{
  "dataset": "reaction-diffusion patterns (Gray-Scott)",
  "train_examples": 47500,
  "image_size": 32,
  "targets": ["setting"],
  "num_classes": 15,
  "weight_standardization": false,
  "avg_pool_shortcut": false,
  "learning_rate": 0.0017,
  "merge_dims": true,
  "one_sided": false,
  "max_grad_norm": 3.0,
  "batch_size": 256,
  "epochs": 107.8,
  "lr_schedule": "cosine",
  "final_lr_fraction": 0.05
}
Rows from block 14, named by matrix and row number. Rows with one number belong to one channel. Each number is 500 + 25 x the weight over its row's rms, rounded and kept within 0 to 999. All counts start at 0. Numbers have three digits each. After the name is the row's rms in percent of the matrix's.
# convs1: 3x3 conv (model.blocks.14.convs.1.weight, 192x192x3x3), inputs 0-21, a 3x3 kernel for each
# convs2: expand pointwise conv (model.blocks.14.convs.2.weight, 768x192x1x1, transposed), outputs 0-191
convs1.81 105:469521489461526488491512478537526506535467497483489520478521528498509480504487511523513498444475529471486521507489464479500505497548510508453513474509505479536471473505488475514474483508495551525502519518576445573512482496485517534468523494485491540494495478482497532498499459505564471496546452485486474529528482482466524498497505471524488500476482503510509525488492516507507464516457502486485492511459492489464512503479507475476516512477534485503504521488483475474517483470464503502470491497474512468448501474529479492536566506456497509456477485507529506483479525480505506504499484499523463514
convs1.82 094:518562477504503496456481474488510494549545523520492478488534513491466526470466443495486485481500476505485489495493488497481490469528503535491479469533537504514470506480519455527510499471538520533522501464449574504521521504479544449469481511499541493482457472482445466445498477499495502500500453485523480487516491477459498508538501479483523496514532488551500464466534500530503491482505509492503479521502534490497510472503494502507482530498486492513504511468501480521537485496478491496507507472507471461513501474482534509479515508483500496495500476501500476486499477500521537494510526522475479446
convs1.83 096:505467514555536507473475489469520524535491496494511503493487499493488508523479537510500475495498505524468499554498482486509445499519531517540509501457512508496474502470515472476442515521509517507472522527442514538484458530546467478542506465517499499501520550505473497456465496483502508528516452514501530456525494514455510503464511489485560522531516496546509531471510502500463478498523501477480502541489509500502536470540535463515490474549484519494510509526483498497508507513491472515489530501482486525529501484511532541516459455476458475507490505490486509526460478478518503498472487515480485472
convs1.84 085:552510483533494485499481470456524500477502521488486552486477465519476524464488473485497494433494516488511503488554523480480538537526465492502484471502490514501546494488495494465482503465503525462509518496472480543492497497510480497518523455559522521495522531478511478498538543490508455517496483467513481460509461530475503504508525502514486531495491471516471493534483486481493501469526489525477480486477514498472513482514500535438476505457510525490523467484514498519495483515517491521481502504498480503524519498494520468519536526481479493451529480497482525551516524500555524502488498453483524499
convs1.85 106:485499480481501510535503490518510492467482488537508519465487519551489494530497492475516522499492517460498538523536491485489507500527483490455482547474532467507425457463509523485535460509497525529490526534487525531463501512484451540493517504520509507552520463569517547517516481538533473525560498518508492534486510461494539494521531484522527495469536507490491505514542497513513497476473478520513437473466485476468538479492550436506487482476494485509495492487489527486548490509517489472442505452450484532489534499493521513485508474476479534480506477492522477522449480504469517482474531522531470493
convs1.86 101:443479509514483461506483491488528502512522476470485525506557486517511491483517552530488442500507525490508479509455501477491500525497503501489489498532536501478471508499512507482502488497490491482495549468522550501499494449516570499497486472478490501497491504541494491441482502520547492540511462511480507522498468505517494477484529511517480519476545493485524464482495512469507496505513494519495474476440509474528476490511532484492496524477489535534552465511496497530502468502511485511508464549474550481521518496482509498513484464503487543507508527510523485479497542494494519503472493494485518526
convs1.87 085:499485509486506536500498514511500472499518474516499484516494493507481474475465504459537452522487587493491475459475524499513496526477503490465520475534493528507515544470503491494494478530525499533480566476453480524523546479511503508433535488534468546529511456454520540518514506527500495492526461483563522508499493496526494466515530493490527520494516458502463460499552480530475530520536497484496465453477456471509498497548511506521495473481519500500549509535472502523490520511497462485486512481508511504526502502481483484486473498496499522467483509493517492510473501488529497502515544530509470538
convs1.88 101:505463527532543482479485495479496499514513497510473500494484486532529494514526492502494494476489510499559532483531479482526468504461466523478507495464534521491516519478523496481511486499491484494534458497441515503549537507513515455458504515544512533484519474498502477486521523519482471455531505515477465509512514515506502483515488459507502514488559516547489484502492496489478517554513520510498521465496489450487518508516530513509480481519471491530470471471497465513460553512446473509484520443483490499492484488480502549473484536467512494471464549530464502492515495463496521472481508546464434491
convs1.89 090:506507495469504465508496545492461483487510509533500491506481506506477491477487513540500509483480491509484479518515489501507488492488505503524474513511456496513511512497461532521478502484510513526474499541522547504570519472490482533487489541528484531491479475457494459485514460487535500554514456504499502464533508526518497547499505511492513509529524461521489460493495471488498498476535482450489540497500461493499458492512544527481517518475491501493571506575456509480483489535505511458511487527495479496477494488504466450503487430511528511503501514494512551505527485520494543476494539509458523510
convs1.90 110:500480475493498491497510490546544510500516513521500531494470467458486501457504515525486556481508499522479479491483489527524496507516474513526479545519547546482479503488515508508520432507498539496485484475451539463476535512442504466534496553478517521509579461503487485520486523495503484540485472462508491504495532481521517506505503524500519472494511521515497507493496484510462513531512506533490471481491482495542505490519559517492515502489445514516498501452500494500471550460511471484479490516482492527499501482517511492514484473490480479507545491502499482511509480474516504487485504507557479472
convs1.91 115:493453469482505523481506499496485496511478466536485515531485467511492570513539482536500496453495535531459488517497486516469527492505524511476509473483528505492530501507494453489510496466534449502456472513478501479557518481500549498500488497544509501515493515493479510511481422473497503514519477541503491484499521491486476463459521462503530480517515538461495486478500523494496518472485501499491505497538469502494501517509520503512461478502513468524479503499475473511493537478460493491485466523539461496489480549507507501472523512534465515506512530511503495448489507517527486492519442485506472507
convs1.92 109:499485510492517498493511516505472520504517484477491499463534491472496433510511541494499444512518539474505482502487507535497515474504473497512463480498555492494527529481501516484542506489461516532508483526486521470530487495498508531508450471482504495496538522513504533472458531505521489513463526525503483536470498505515498500472509499525514467492495498474525491487531504489478502470504496502469533491486480515521497500545517469460503485510464474516547501490479513536470508495513501469492492471470494474526534499506476544517530525458521472506491458487511481484495515504523501493520452499483540498
convs1.93 108:538493481530490497458510510476486522493498520496541550519537521455523509485514506469507480516495515483444520505499487487497493535540468483476496483472468489503509486505530475504507498520494524483466523489480503441494476501461516508448548551489518472442496498516527541483475488464476524494462461493506542511466480516470511509496496496492516493475520494547458454519489495523456500497498499496470466455538499524543491499497485477497501511522503459491488496485505503481519497545454510510503464465491553475526512487472523474511497504532505462482492547516473511514507494511509499479455493479525509496
convs1.94 090:530512475475512541517508491514479541526536495483501493473495493493495464490565516508460535479471529525460520481529487519516498500458500470450507494486508537575500537492511474487478513478480514478419504454483541523482520510514527452470486486507519502472458493551538492497479507508496543530518496534490482496450481500461529500545500474541493505515477477532493511506530484495508497526524496455484472492508459494482519461486498512517471463493499476490552502482507490536504515460514502498477483490487510507518492479491473501490528501532455493499497503533521488501492489490484490473502518485495486508
convs1.95 089:485492471511508499535504521528461516494531511491513519477494538514617562450519536513517463480512483485521508486517525502496535511498488488498501536472532469504475535518501493492495506454481488494506473501571482498543481518486546469509508462458551505517521484482526507545474510533448504484502470478477516475496491473508504522472570496463543474507517528543527440488497493491503502454474489500501493511543533488445515506501461542503515506517490515546503477506501499498468483495499485509522522531500492490544471528521472505523498496504511473513462490547462497510484526518513509475491500473519508530
convs1.96 110:559478498499505449459511495494504505501477495566471522515514509466518498467501507500487518493506480511505518500541487497524537478512505487515513467519553510483520477510482498493449468493542506540486473471501516498522495445511501525478480525543501492466535451507571560495509529512525494503502496525453542534485483456537469474507534534486530505475501502487491485495493501504471502519501511530545465515512471507463481531502509489529499519507478513483510514504501470531499535455469522533483515508532497499504489513507498474516503510506461470467480529480518498466479507501519476458508505479497516490
convs1.97 095:518551499463509562524484498506465483444550493533511514504567486505502494498557513465503556477487508481521502497494480534538496506510497490561494516537521520494499493504477527494500501513515476561502475439628538498491520571520508515462492456522533454508530460558517503479508509490460536522481530508509536516490533541459513510534485512525485497496522511506496507517502530483497508477492500512505499480515515479495483534531512502530492475489480507508496494533508484512527473527493487551485443491479554484493502486457487508508495514541517498526499498522514512514504526504509521485494530475493481488
convs1.98 118:493446526515508506527493540448505502496517495478533466520523492508517515480465483502481505512491479493486497473518487522526485497478445492498483488501493515497482520526505479497496513508477504475506452485493533458497505523523538447472497515538491469536522499497542467465506465502492464509538511515483496515501523474506497483515507492513511480523502512523448467539513575489509490504479513507483486476452519491528523529512505502460523476455482536528472517501511519562484517486470521516442533497500501509481485487525473471447540509486471506495458516502495468496553478503528517502474524495556526474
convs1.99 108:506475474513493517529501491529515466505493513471489490532542498522457470518450534471526483505467527557543504491483517498521485534502474510525495556505467525503477508491512512484482530512503488499561435475511482480485520466565485475563498468467509478498486514517500533486520514511552507477549448540514497479542518496533472522513507525496467517499480521495528530528522485526467481449527563505475489498513503459497471529483475548483509470497524546455465519480511483496506506491475480498475499545512574495516552503496472485531478467512527528484528489518521485495524471484509500526474466486479490488
convs1.100 092:482473492481529470501505490464496512510462501550500486523488512501499498531491519455494494467513506524485513511488469457502512518499484502506488501477501487506530491526466517501488534456527490441467466482461488499531521482511508519507485492506516505545480470479489444505504505487456495541469523488491536506523482474534489446552496508524491519471517517532464474498506516506548488521471516496501512487491496533523500525449518496495462496463497525505473535494494500526475535509480542488505520495485479482527499481521504502489525483466526539474481463495492489497503458516477512471516545490456516484
convs1.101 088:516491463463495522512485507486487508483489528526494527452501517531431471486481497494458492506457531505473487482472488480513506493497520502505503488462517532505500497472504470458463506469485475459544465442471487509498516506524518470513531509467504467508488494482459495476506448468479500484494528536496481480475497499496469494492476499513488491491522491509471458506527522496492463482519508521496531514535495502483485472507448531506520509523497531526493519547522465519490468488501503492464491500498497482466492488509497502537503516523492491533497479501485486498511501492520468475484487526503511527
convs1.102 094:504480530470502510503490542467531509538507498496490513508524521452457540474513501478498500502490511488524476506503561521476498503500478463549545492480570517495530502494468486490492485496525512516508489503476517485484499517491469503527469462478501506525547478524515444524505459495483502478545548540437493501490530515491527478480514521499493510468491525479457485481489473479496491489485465525488497488477526431518497506496505514471512493492500508475454510505489486573533534487493484510505513536547461521460507475462491460544491470487499520455480517509556508491502471489496493499494500496471513573
convs1.103 102:510500458510495512485491498499520502503515497466533546487454557480501532463465456478525489534458497525441499513497519482502505525509496486537540507467486517494477498529466513505477475481508528508549470524566501460473545515475489510476522510527507477512488510521490504492522505477514482512532468487506502484537458509521472512515493512549507474473513453503458523487482469491483491497512521461538497508510498571550509478523472514484516545540476487474519495470507526537519472505452465522521460526510493491493511505486481471480488470523482519501517494541506491491498520518502506474516537550484505548
convs1.104 103:494486470535488497484520508487490527492521506454529528515491528504538430484538476508486459431527497492576512531499486499494458534523492486530511527493494516477474491504545488498479482491500521547509520520503516484513518495539509542502480477506474478523520477508477484485504489494483507488492484516496488462516493512508505474459501502537535507485501467498514515510495492488472519552471504461476512528493522513521468535571540486479533471489495515505467473480527484478544511523523507542444476489519507449516505482543470514512471518506502458484515524541480506491508498493523533464463529521491507524
convs1.105 089:508501464491461513518511508510498491519506481469474509483457543511475488529486488504502559444478463501538469499523504510481516545507526557529505520487526509489484473500516541480462455516474516423440502465509514426532524492498435508490523497506474516482474471454531496536538525489488468437548488530499495498477510499482512501473505514491510517502460524476490511519511522508506514499499478487511513523483525477587506434508514536516504463481494484493502463510467511485514539413479440503482496530558489503490492463522507521520477502493485457464495487530485535527524502509516529506516528496526533484
convs1.106 087:512465561519564526489513459494511519500480519487518476526534515517507501512533519457493530454571429505515494503485487448546525490508483495488509528526488511485492522505500495520458527491472541487528513454469525485550472535551463495465488528497486512489486517473485478499513530473531479528483511521533487488490514485493496495488534494514503485498505521503470541533539534510525486532530506504525505500533510493481536509539505514487542496499516533510516519493481489534475517515506487532472476497534504473534458502523545459482525476504501489495474506517499516493501518505492537498496524524491533443
convs1.107 092:484508480510498485514516500505471489504488517484530520532550484512494556472526481500496474505452512507514471536501521495480556500516530511499528455495550492471501516455493513498482499523462534523486541534479506478499565495501536480498480529507485531589547491481475490468506456513487511524479487539492494522515519524505521533480519470490472504492497542497505526488499512492477497493500462531499503493512497514486484519545489520475538506495511484541463510481508500506512556492518511496478480498492479473456505529489527462514497495541523537466512513510536480517518492484521498519542552495503511508
convs1.108 093:476534468484481521508519558473504561501495489530510499492455496481417497456526488522529474485500543495506518531500501453528529485558467494521520480502498455461494518515529521497516511486482547508540485515485546486509521515547510528542473507504528503486507435530529470462481473504513544525520521491516471527482484513497552514487504503500502523500501520488474458500534553463514538509513484550515454502519491504470560505538543488491480487455478528519488514476484507506542498502485547535468505530517524498498473478449517479483524570470477516484519539572477494522463482486497488526520496501482486525
convs1.109 104:494512490478537485466490499512494515506522495496512473489498487554459474452485453482500468504480499458511527491530512542454517468489490513502478494468510501550474482484487540475480521500465501499474505490495493493549481493486434497490502498544489528507527483474501471535522499471482526491473507497472523487510498527535480482518493505490512490507514510505511526522471487482447503500482499465524546511517509515452460503470469515510521513506477473485519483481474518477522483465486514512533465544538468511482463521518490461469451510496521544508488473531500489499496558489525512528493482494511491518
convs1.110 096:480525498512535539499458485504509509497503490516526490493556523532556532497537450530521509505485542476511509502466522498536459475544513532506500516509520515479511509484515530507466507544503544489571518490495545544494465502524585515506529540538497479509542459478511534484511445464529508528479510517505523506490479514480537474495509480505539475540489481534511458510515505501484502487528516509512540506485488516487492484571535484504510487474485463505468496526469482454512522524502461541506487535532564454498496498457500517549513488534477517532506477504523518495474463525468503491474583543483489542
convs1.111 089:525485522457523514536504516531465460541528501481534461495498472443501482506550538505519481477523488482509508488483528484514478513497521524492541524525504476531494478490514516486447526504515505532475543466504546471496450503481493502497506492502477494446466483534527499481497472489457496535535511477480517475562481463501496493494507471455507513444494528517532506511540476491459517485495516471523518507532494473482488519522447480513524489497536520514488483501507510512489514525443548494518488530491492497487531487484500533498454526480539499483523544488482476473503497503494485478481516490498503500
convs1.112 100:486549510534525549538492520504441488494498499550509516504512509535523560488529510506466520489543499494501485468490491506484549496496545506468552508491478505500460512511492494490490493516527470486525521474477504492505563467428534518469530537533503472444510518479549554501477453501497506558494505506501509529510500469492534466530502526465545459478506440492479481470540509469524538512509477495494464476551488504500499475521502500505519504493455501529511502460514509465481491505503496528515480516495490554485492499497498495540474500492475484452482510473475495486482457506508477515498532499498451548
convs1.113 097:503499521498523513485500499480444507549518523496504462546515498510499521495484520493536454505471526491472505490469476505489528527507490490497503506532497482494530513469518475491481470517507473517537499473559474559535517544539490492527533492472473482474493511548518526467506489476522483484474462493463479511516483516525460466463495520500472525501510502474495499485511501524459487477510450521489533467482466519480482522521530516482495494467488474523476502480506537538506494501493518500487502494492469518555525508490507531466484476457499557505492515500501548465516486505506458504513508520505439474
convs1.114 102:502530486511486477518467476509456511521535514479443528498503527515564518511513482480492477522522526501495505485494504523531483492522481444491507506553493545479520499465476499525460530523507511486584506471513521529458548497559520502477496435521460484471545446484508504485478476443528501532484518494501542483536520474485506502525508483490520524515547482496528486507532494473493509504473509514509503463490475514512444502497488518460504498494545478511474458491501470508535493496486518490549492556509479489530499527467482515472493464514520550500492486519478502503505520498506439499457548509516472521
convs1.115 094:511508500502472508532544505502526480503487520534486528453477530464519506528512438495520502522466411478496506500547534525510515482504542469533495523486481479535472482486475470497515499495505513518505493470496533485474493508498446496509502504456467521488499535481496498492523514507517505461467498557492469480453496486525516502489503515537497471499498533512508467516512504487477547495489531518501481478493494486463518487540476465499490480507514479513505503505488507509501457494522534512505509483515508508491491499497525488454506447496485562514468510506512521512502494463472542506523516494453475529
convs2.81 110:485472519520525501498492513507513540455489505491495538505524517486478493525489509585499493470533503494507583537479516518510468466509511500479557480493495503489481482531501481479508492496501542484500470520498528470498462525533528505513462482496491530487471476527521472519457507514490521512528456513535493483483512467474488531495513478471467473546475529530500480507509465508559525489529479516499544429486512475483496493458495532452440481493537495485485514486493484495484497478514483505538496473468501485519516482476502508486543480483510505505507489504502494452519542508476497464
convs2.82 099:484496552508495493527532519480495510511502473521498536494564539502508512488521510479531491525493504510501505464506475490522490507542531486480489500513549519503505527595491513493568517465489501500509443437464512486495521491524447469503522475494504497538511497507520509490471490519498480519543497483504481500486521517474506500533515478506487523527456521492473463546506495543500512499556486462537500534480452477504487508500482474492476489491525489505528479523502537492546494507508468557490488531502464498526482508522501508520530531464507508531504502498484499490509489510501535532
convs2.83 100:536565510515555479514517516518466491509499487554478516499514495540476523482480557504521477500491481488496502510507489481529462497483491536450490500498510495539504488492499508537520471467463434493479517575548508508494503472520506505461553467515533473529526507489507483472540515459493478472436499457545504511461499508496508597506456505495473503527463555509473497479479499477437510480490503512549522473482485515530496508461482465548525479491509493501516490497501511493515488517468504485459486503471529548518516491482498508494494475516485511515479509519504491512527501467504525516
convs2.84 094:468494507441488515523491493497525502460483548491463533515524493547533486476492507552499508499468497497525499547491488507531483485515534490485511523508461526536543490508482538475485549495457472442506497491492516541501507477467484459467500515524506508549486532553450524512497523499516482515505508515500503463502484527522498517473496533524526471498501515535541543488491518501486546484500492475471511493490497482496495478486530517522491524494509501504487529486558495488500449487502518455522515551499478488492525492492559500528558481439496466459518521534503468470493472513534493440
convs2.85 103:514497476516507525497501481473521517494534537497551499508490465547557483473479488504478501499476539468529525493506503463527459514487505474496522526462516470478422506467498480502481472556492485489496478512497454509506504477509531523527461509520455495501499506497510505538503510507507505472510502510442505470516530518502497501490504445476518512523514515531546504493483507492496514522518487510474497448539504468498524493512510492536493502555513520491534505509530540515531542513512551480524479459503481519496491513503470493485538541459514529524501499512501515497535561540509503509
convs2.86 101:490512446535502511540525551451481458508559492520434514516483532456492489462504531516528470517507474479456501514523508506523499499484511539510504565453479504479495486501490516476488506465488507547533467517503501494500479498500507483486501477497501516483495532501504498519475508486515479495528472484481509480470495494486495463508494505492482453563489528441435499530525476490506489463494510526480473450482479505495527498497502496471504442536497483499515530521575471483487491466501469523489504445503470507470482492464535510489516505480517577502507451454540491488470536469494517469
convs2.87 089:526502572485504509577491498532540469467516478479456491480496496458546485520479447517498518473466488502489515474465498503475512463487465501508497473496513449516498527495492495474508502509510494503525503505494514548536534489556450494502495452472514482494508540465515534488517495504519507474499505489507483492462524472473490480505489468500485487481520503474524504484475531525493482492483503481524471493508487522482526495513466495484530477524524493509476499509468520500462527525503520465456497502480522501494487516491505465494527466506498481499482474467496522479533572448490500524
convs2.88 099:475465520524503515505509491511464563525466512510519558471517498485450460475496489482475492473501486494489512514470510515552515470558496477484464491517513497503477513463475483515540527513511471508500527535466485521501514518508494475527528501499483531524474471488521502476494518533517505527515507518461527509424518488525491515525505485533511522498464474506485456471507456497515514508529474507493514515510490483536452507484505535501517490465482498514510506454509523529546495556462496471518503492529541499477502478495507505489480501544496541548493478517490574500494502493495523480
convs2.89 097:458497493483515496483492516530484512488487526485479511493511516508520483487556504464507555458508506448520506475496487494508550508511513546513497500505470481508498482536488505475513496483493510533526498553511481535449485480511489521494516526465504534476515497532456490499515522522498475548497511473494507537510475505521539451528462521485476532567464492489513494524477475431492471474492522502507503482511520542474536473501464502503530492460495541469528486489535520487461493487475469446488515499501500452554473466465498512512490512544502485543458460505488465475502478500488473506
convs2.90 099:479514510466508513503539459474503502503496457477492482470511516483471475512492454520504476464471511494464520517501477543481471486526506519524513481479530516514510495492518471478494483518534467473500513507464506492485472506496552512508518461498461449481469526511507520515490483548525527527511487498518490484508525504485537486498526492456546490483535453486484533542482490477495521501536502519506485474454470473526495485460513485489488454553558512493551523497459486484496471491501504486552511503491483475461504484493488503495550484479479520540477505481498575461458504470483486525
convs2.91 099:501476530511479486503500511498487500499484537509523469490514483454511543472477476499481521522495544563501485492466508534493568498515522500490518507527538489519520498492491529524526502527488511529467510513505443516482550519496484514493476493532502488493496537489485517482483475460503534490507502419485467545568515515496525499527489501488541534511491493515512513479511505492503505495479469510462511517476516525498499504499538479467535487505473492480488527478545471475513487516517537511522482527530487495472496458510529486502449517555489517550472474521473502535490554479495509505
convs2.92 108:488507494507474506521494482481438482457501493457509484502493492498493468509506510519482517493591486543491465531494508510502456530495495488504476552502487497498483508487473494524501498514560504497494492486511496504464527531535496481499526502461522485517464489493519527478473487491454474480504494492472506534488502514506490557481484491542497532532466483501511519509507512492491508484528504463505488446516511488483468477499488530488514498482485491494493500509469516511514455455557491441519507510492503534480497455527506508521520534499511489483512525498511503521521483501499504501
convs2.93 096:485532485515527484487532481544471477484481528525471505515499515560550505480505486493505492463470498509462509485544529482500494523501509450451551486478487457500523488493448507457526500549508497475469505491477469524469494493500427503485530502475484523506500490526529511456460495527538467482507516513573486522505466519494491526485471531462507485510485510501480507488491505484509455500475516543558490516464516490490490456504474499536500491547471446516560492483477541484490502532521522499524509487506520506494501531545517523480470534474476480507536478453478515487519472514492500491
convs2.94 101:565472514497518525517476503481526477518507559489485489556471495465517461538546492499499526544452517491494429542494492531512474496510487465481495501506520540502470500503482508491479496528513501489497496479470518509545497540561497519509525519481560501505504530474442458474468515497467499538486506509513503535481519481459524501475510478506507520511567501486475500514479510463473520529479487507514535471482506513500481479501505502521514459524479478471476517513505514462550472537477515479513493510492477531499520490550494516502506505527499477511498504525492480557522492505517469491
convs2.95 094:458473498475526498500485467532476483475499537504481547514480526477545486515518475491451515487523493533485524505506497517465512456507526484484522482493521483495485514538536494535475508473503503505501512520513477466479529477500465519498537515516512467514511515484519479536533489483515487526515479459489469501470515513473484528493470545467514523491487530495457505465500486501500517490456533517485506474480524484510512519498489465466515496458476510481491485490521502474491436430520455498506488481459550494539473518532527539507497494445527449465470538547525466485533526466502494536
convs2.96 114:472527497483466460543514508493504484469495548497498508499519503483497489534499487508489506558524480500462540534483493509549500511536523473475509498435514498493407471508526498502487520486436486489523468480517541532478523510493507509464483452543563470476530529471501516508506540444481472521489518491512478543445489522479538505493501522417482500484479479481497492488522533489505491472490506506465445515470463478511509488522522471523486516474492475509465491486493524509496489488470483500481529512494481471501521489471541514513526507475496482517505506481461533471472486482501519497
convs2.97 093:462468458490525510525510526482501524503517487495537539496508512503545548472484470496513529563516523496506503538499478559535509527481496459509514495505485505508482492543496497460473481498523547507533478482495470498485512504491490465525490560500511528449495483477522489523469445511505540514543523500499516475484470511485479477482512477514487475521511466479502526504504494535478540491461459513472530496504514505515471488515511487514496522554498577494434476507476481522464512528508507528488471507484508499539513540508481519504489486485498546491497463485490501488503495512500499500
convs2.98 100:487470514482485500451505511485459493500474475491479463491540515483483491497522467497506489487506502489497521541482504482522522505489533543463464503529487511510513490508490480484489482538479505525486517477515473480481464483510512503525466466490473526681505449482467559525539550517507508501489480492481522484534497494512496485493497496522471544537444500482487509473491483506502496509515454525534520495475480486486490511503445482474519482478473531486506493483439470474501526513509534466506528513530487524526501545503480518476534483452460494527526551478504519511477485500466503529
convs2.99 120:530506532506520484516485501512521458499494510512513472474515474472519504500495537490482438476458461527490512445497517477487472494532559497494485523504514475495522478447483486490467550490473516464505461476579521509495511510542512494507499534492530523540502501508523468579499515498549518510512507508486489455534503527494501468475515493494534472472484530498487506483479491488480491453495506490546502458510506474502523528523471492499516473539468474497487521498526503478487482508492523484524506492487496487504501485508494483550536493473509520558499487494525502534479488508489491447
convs2.100 095:472487468499499516483457499477518492501511499487490466523500487495476514552529512493508531505526533509544497502463465509539508459502522518520490538513462507511531488433508475475513488534479515461487490512565456528489473518487491473527478501507515503469471470497508472485470504537488496499529568492496462544500473523501494447495507489480481483524490525510508462497505519520512523481525445523459470463517481499527507467509493509517509524522492530494534479536471487507487488487502496480521519470473502496511514502486450475502507473506489511504488472482511471473455508531458512504
convs2.101 098:484453497512476505482520525493461525470496502526466481466496484493504530507502480482492499506496475474438486507447499515522472458514524492497498537499491508519456516472506514505490523463452490519538485493508502502528517505523497502515482499451476503522540464483492505519488535501502489474511486510447499486503492494517489462503514498480484475535455486500482471522491466511502502491461515517513481535498463494490568518470495505511461459475515495493467491538527480505464556509516495528494533522524510514509557467503505487484501476516480469531478504478523500493501481509518482520
convs2.102 097:466491466483507498473504472487509491494486478493480504529491502530503451481515498477478539514471542475482403493494498508511464543495494505538489489486543500511487488508513506457514483467476505480477519523508500466495485498471486492481477489472455514523502517510509472458523497542505553460468496503497472527470466495535533467491476489507498546472487501486536495509507488472515501487507519542479459551515500510517488491453516479528521465514465538550501497508493486494504497489489533471474465443539527508461448505501544506461488483449534452465505538449520505485506514504534478488
convs2.103 099:515528517470492499493522504477498460491513498504498487475523473513443491481451448471511478504500481498492512506499507523497519488547537462464501476502465517477538537513520494466503463524541506432546536534479495518496485518545492530538510486478537482482496509496480474500501471533475496524519504508506481479509448476505530513495510546471493448450515471423462535548526495474494459488490566519448502507518498510495499500489503514526551516485490503493495491506500491471469456470528484480518477445506478482498518476489495516518470473500468510518475495454514494483494506525522503464
convs2.104 100:499537452502516540491459513455490468471508457483530488490498508508516497417456510541512468541485476471545477495542519544476528510523479536503511462509505494498493510488523487516497482504550505510506528481482568493476497537502463511491472461489497517457489467493518515501477532490508553521514481501483496489525492484463524502550528516482481488474483454489487546523502485469492468477490504490471480491537497517485505480436484504521514503453492504510532488513526537520472508520463504492492481495464530488533517551471539549464498506506503525560516480499473489566522445508465479519
convs2.105 094:502442520510481494467487538529509479503506449472499480503485527508508464469488508492510421499474473508516530484526499479499467461465516499476478488504464480522534492479493499510454505451476492514510481493481472460527502493493489486513463492485496485422481529497513459544514532504498503502535526520497522548526534529484508474514490518532518478485492505503494494487465506456473502514506451510499498516491491466543500513482501502511487532563498527512492523484503518478490457549485474489518484527500517496502507506502549514493490487511540475504502451486488525523541498522491508532
convs2.106 094:504517483480475505481504488478493496555492456487529471469490510505519521506534562551472499564451501505529479539502503533509518516504486502477504510524498502522478493515470517460498472478484491493519507504522498492550459452483483477483485498480490527507464465517537457480454478477580497540537499510510488523499513525483519570481520510483524513508537487515503477459493471539490533506485538498542484485531456539464452495485547526525522510498478489440478510461477488506516505501537517522497505525543527507498500495493499477510522513533543455504518497508486496482514478548518498517
convs2.107 092:468535490501476508490486506502486522560485525445477478521482515502534538509461475503510507518542468484530487457536553547500494468495494506523517480499510496492511500491486480532518513522496492496513489482546518464496504501510474520498477521470505491473475517479497506561436526532544476487509525504513485498515505474436501531488480519512523481523545487530496541507466502481489490496512491501472546507517506505479450487491496472506561469464517479551508518478484466486511504518506484513512511486536489528493497503483496501502552474494576484496468481443526463508464479462530484504
convs2.108 094:477458477461494455486489472506483490536481506496497521492519471486499507532492485503518495495535523470506487542548490517489482509468519533507473535493524482487481506502479475507506531532525472517507523551449504477512494503524503511495503521497519540510522432477496524516509463473484484523520491469496470494557489457521474529511503457526504510499559533511508476550459507491494497507523466530505495474458479520515491485499545528508482505544524492507520480524525503469481597525495500475476519493490514467518490509501478495464484460511538474499511485489504497522462492519482519492
convs2.109 111:493467548485515488431515501475531552468496470464526482504501515465525460502492450456489506461489508458475516507508509509510524550495530503464528474470481485497498521528496499539467566485496510509471480525464478501467498506513491499494527481524506477470510505530500474493519494501497510528461501485520513453497548482541482500480496503496545513490475479512512472521482464496472486508503497534518481494515485470550465452481546496506500506500464521513486489509509513500492549504513483516501519483496503506508510460547499520509464495525475503568487510527516480529505501533465500526
convs2.110 094:448476496476508501456545525519463508489503469514540475509465485519520518504484508474508477519531513515471496482535505471474481500503488456486524487471545478487473494502517527497500497487508508520465496496502585534461520522466516478523558519495502453556509489517535503486538487491498509528480528513499472485526514482471481514484535494501417476516513517504484482509500501494529522483512464547489530478518484517515487510483449494522504504432499521535491508489479453472452516528518523476498500523499516507517519480491493495476484502480447473529522468450507464505498487504494478491
convs2.111 086:537481499510421538483450464504477504497498483480483491528534528503570466547507492538506434521483500515498515479524478510519498474498514517467530482494525497473485470484493457471488544522506484479500532483520504485481463493508513494530517512473516504476475537475503535524472495483474507478479476522517479491531503493515522504499497520506486520491459515514530514494497480465520519517497542464523483520526505521498525449494479481406493522488478496485447490532532469480520493509530491505491491502519500465517527471505515492531509485517471523535452493494516486525486514502503503463
convs2.112 099:485507489513498528477502512534509528472498523528493500492522497509514524464524510510472491493480505510501521550484511513463529486496478433486542474523464489488523489463471502474521504529542470541499487517512508523479509523490492534507501511487516513499512540480506451494503512506499575509514486520529506514481469496487536484524539468481451477484503518494522513535469483535473498424472484505490503481499514542508481478500520517540472510481487484488542464504478489513466514472523500462470503490509510504520450511522502526490463494483479502458528492491527509480495506485443476501
convs2.113 100:503525505482511491527528507483508477497517524480495510522511482485510476491482501526527523495529461496504442519527498488500493494486493513491523501528508517504461461529522527524485494483479499536511496529497495476558544515529505451487473518471528496479497453483505527503500446459514486547484510508528541498532502462456503496500479521527488551514472464499476571525474508507524508479477482469517514499510485495512511550478496478483492501519501534517549466545544537502455445538498477548499496540553541501481498511514493502494506508472509527531523517491500513519477470549539471533
convs2.114 096:495513492523501475488533510501530531515532451492512497427465489486503514483474505478496485503491512537459535509506514514540528493506488480468431517516542491483499477507478457506505503557484470507527523452532511525493506480518520484518499474505497524505515519496506508519498474514492446476524547495538535490503455499498514466495525512493501535497496505508525502478462500477510489538484489511529515526471517523524500497507503501504499558478475514510492503516485509470507504479501501540529480462494531458474527537477531474497519510478495462502518521526476428477464530503520514467
convs2.115 104:487535514528504495494513496525466518512497451475509456529454484527543513517499471437493491501490507554489499472491484489488535504493528484426522514496457510500517521499524494462490469512542497512495490490481484469508476500553506517478518490520509510462554499491502469532477467524524495502539507473494512451566461512525534531497499489493536481553474482521508499493524463504549494487500491483511516417536500486491477509511529485494537464474455480491519514499476498470596480529500526440518467480500496483472496489512521540517472479530462462508495499487501498472493487477499530495